Rows from block 11 of a small sound classifier, named by matrix and row number. Rows with one number belong to one channel. Each number is 128 + 32 x the weight over its row's rms, rounded and kept within 0 to 255. All counts start at 0. Numbers have three digits each.
Before each channel's rows are labels from the 100 clips, of 14976, where the channel reaches its highest value: "responds to" is what is common among them. Only what is clearly more common there than usual is listed. The data: single notes of 20 synthesised instruments. In brackets: how many of the 100.
# convs0: first width-5 conv (model.blocks.11.convs.0.weight, 160x160x5, each kernel summed), inputs 0-79
# convs1: second width-5 conv (model.blocks.11.convs.1.weight, 160x160x5, transposed, each kernel summed), outputs 0-79

responds to: octave 6 (32)
convs0.17:119065148161096156103151100177116082156111166168092135101133057109145176116068131058100114134150102118112097100111117118074124125106144091122115127076165133096095186090128115126122127089111107126118091099149138147095133108081095100168117129
convs1.17:152138040156135123080136158131135139123142107094084160130144136146108086181069149165101161118160131145078096123085114159116100105138119166070059155101136170098150111089123138138139088150086065115105152120105172083102183071126140110195095123

responds to: reverberation (61); text has "room" (61); text has "reverberant" (61)
convs0.32:110135091074127095128107153113118180122121103119121136159126116113084100126072070121146122123101109088116127065102088099129044088182148105089098081165092083092101096094062128152145103186154118114106110098122119078142095066094081152104105142
convs1.32:092113183077116144177217117110192164173152186144115175119108124144163146101118184132151156151161128156182153125105149120141179107111164144153147135151126056116098131179141148118172113124127180171132128113133145157121150109116105170097140125

responds to: decaying tone (94); thin (high-pass) (40); harpsichord-like (38)
convs0.25:094165167130136137152135157110163189186165074105114151145134220132186168176153184146118083172160141126187134158164081116134190137161166135141057166139108160105200116130097144137125118171207182146111131138114176145116138151171165147150157148
convs1.25:120112134066133174124152114140088092108108129123094076195179120177114123092119114111142112106085151171083082137127158108110104181108102103080126139135102117096100158078105168132075097113087101139097161083121100113136088103079103128147187114

responds to: octave 6 (32)
convs0.78:062108146167073142122113175144127184127115025100140148147108158149121128134084162072139134166152110094130107118082068060149125096102164153164120149043113137081128112153025100139173187121122122112125056094096146129120128161195118132095115109
convs1.78:186116134123144182061164189141191178131148098114145103100066106130125105155144176150056176180125125102079126174161125068128134121217132095099123139153122165173130135100123139151074113142120128156130180084110120124083094089129149076155173093

responds to: octave 6 (55); mains hum (35)
convs0.148:107129125049097088113101090104076083162081086128095106171131096037152132086095115119092109159151095063139182097158074094139080105085129165111092125096123173078127104142096135174137155100164125126077059084114110087104125149107143123073112123
convs1.148:147151114079160138154129075151152105119157110160090118073118142197116087087084162140140182108138127171124112092143149174104166127098127151164212167133208119091098131107152106160126112133101079170229150105168065105112174110141113115192166101

responds to: decaying tone (94); thin (high-pass) (40); harpsichord-like (38)
convs0.33:132111179077130103125146132115135137165162090103084136115122196126158132173125189173172120142159123072156131127139061146085176094135142148184124164173120163090148152158156139161176149103196187152115152134125150103125146187115165134128132120
convs1.33:126140144055146144144178094156107099103115136114094083185161138178128153079089095107122109139105156189141094135120145100100115174100111094124136116118078134084096170070101148128071104152146108141095127098118080116100089115071094093134193136

responds to: decaying tone (93); thin (high-pass) (42); harpsichord-like (37)
convs0.20:133100157109110049130115153149076132106155072110133130162124109078145078131129131103152113145136138051130107142135032129167113123145123123136104139153119136122152155151125130166142142043138177160121115155111118114152099139098161177100132128
convs1.20:169109121125200143091116081118072079155131108110115089137107078140077046114099114167095086101099117141069096123163153144084109137091110094101137070173115102096127134107159167112099100105142139101129160142094058119094081097090092118119182095

responds to: decaying tone (94); thin (high-pass) (40); harpsichord-like (38)
convs0.84:116131156112101089094141123086135155180172136075106134136100187135176148131100187150147139155141111115150166130152098126135170099134147149205135159147122169050122117135135129126163184139208180081118107128110163093129178193136160125109140112
convs1.84:124133144091145153151158095124097110124136136110052079159168137163101127119088089135142099117096134156111056089098170125080125147094118124082118134128109130110097151079110157126065060133141110122118133081116065118093063073025088099155179114

responds to: reverberation (74); text has "room" (74); text has "reverberant" (74)
convs0.5:116118171140129094134122152079112110158067115165106107156108097097130124169066067127126130165137065069126128102094131075147064152174104122071100112140096172117032075078126170147116150156084138087076125129127162119120138133111100167100102151
convs1.5:130164064123139147123145113189132071149139184108140169115111086106108120150081164183132100171171141138091139090110143190129172127080112151129093149074108155147129150165148093167165148175161149170096108153130124120082165155126134090119146102

responds to: reverberation (73); text has "room" (73); text has "reverberant" (73); octave 5 (58)
convs0.105:106100097117184132155129113074098120110092097103160167141123146161115114129026060162134103113110110065138067069088114084090103151098100160075112097101101067138093065132151102105144149139136153089122145102128093155108084116124075151121111150
convs1.105:107137038154129116146130099181131075125135127099120132154114067125168129171113172172084091138181161097115170138197099167123146102095148086143085138092115202207114132138148130188139116083143118150097102147135116125100159114143165075114149148

responds to: octave 5 (59); clipping (57); text has "clipped" (57)
convs0.40:099097130165090105113113114117100124113096097155135125080124098087080160105060119073109067159097094118104141103107059121136086107107124106161113079144115129066139075114069065119124170134167178058143071151179120087106119141128107117115147098
convs1.40:179156164149078164138128128109181189151207153146140169146116129159109126155159140115095129134114115172159153062109172070137148166125155166118084111092138132080154128144097132137139132197154042136117105158152128192121172121155142117130128183

responds to: reverberation (71); text has "room" (71); text has "reverberant" (71)
convs0.91:139093103154111140068125102090099098101133120115143133119115065080089112131081098129108097064121147183109116089117125130093096180113094133095119077061106086165122120128123115095160118131109071044092131119103072072146071094115075140101084112
convs1.91:154109097190155139077161098057108119158093071173122131101124156142058174155109134178099075133152131148140099127142127166110126142098105114084109099053173110110102098124153152085097091090166086134142151085167126111103113099148124125209135142

responds to: sine tone (79); octave 6 (45)
convs0.113:111124123129181133076088029069127102147106080047147099119119137112081099115087099177108135135106075092115114079130076116110120131040103150118121107129099108107162049151148099129132129147123106036125159128135112071130125124150104115102101123
convs1.113:135119163154148102199129032210097119165169116191069104117112074149131122072144157134111156099148130113118107099149107145084119123070122082170156142123163132172080128073146164144101123089138134156161120164141110167102120107126122077162142128

responds to: decaying tone (93); thin (high-pass) (42); harpsichord-like (38)
convs0.38:100168120193131153100142135110104142150237078061151139121144126130108080145077158139092083164111108107156147098091075075159151100151110101111021121114063166061211088139082144135129067119103138116082121121103120122125111115182125135140161099
convs1.38:146053137091141146145150144128107139145180143148144176182133131146177106115135092092148143166113119122131073084127140114172106172132177170135089117119106111066157110071127140100114186104126074161107117130130101161154176196140155090127159157

responds to: sine tone (67); octave 6 (32)
convs0.126:144103179162122075140105122114119126112006144185120116092128112168141163123122116106177179149130123145151183135095129155141120112051126094199173118113157124105050086153136087073106125094098092107143134158140169150151105151147138108136146125
convs1.126:100120138108115127107027124108123146101059129090088136143117127111105103060159105100157067116089073107133119121112117091141101173063119125134069130118084114108115138067109171125153138107136175110060115078102101156145097112125123185100089122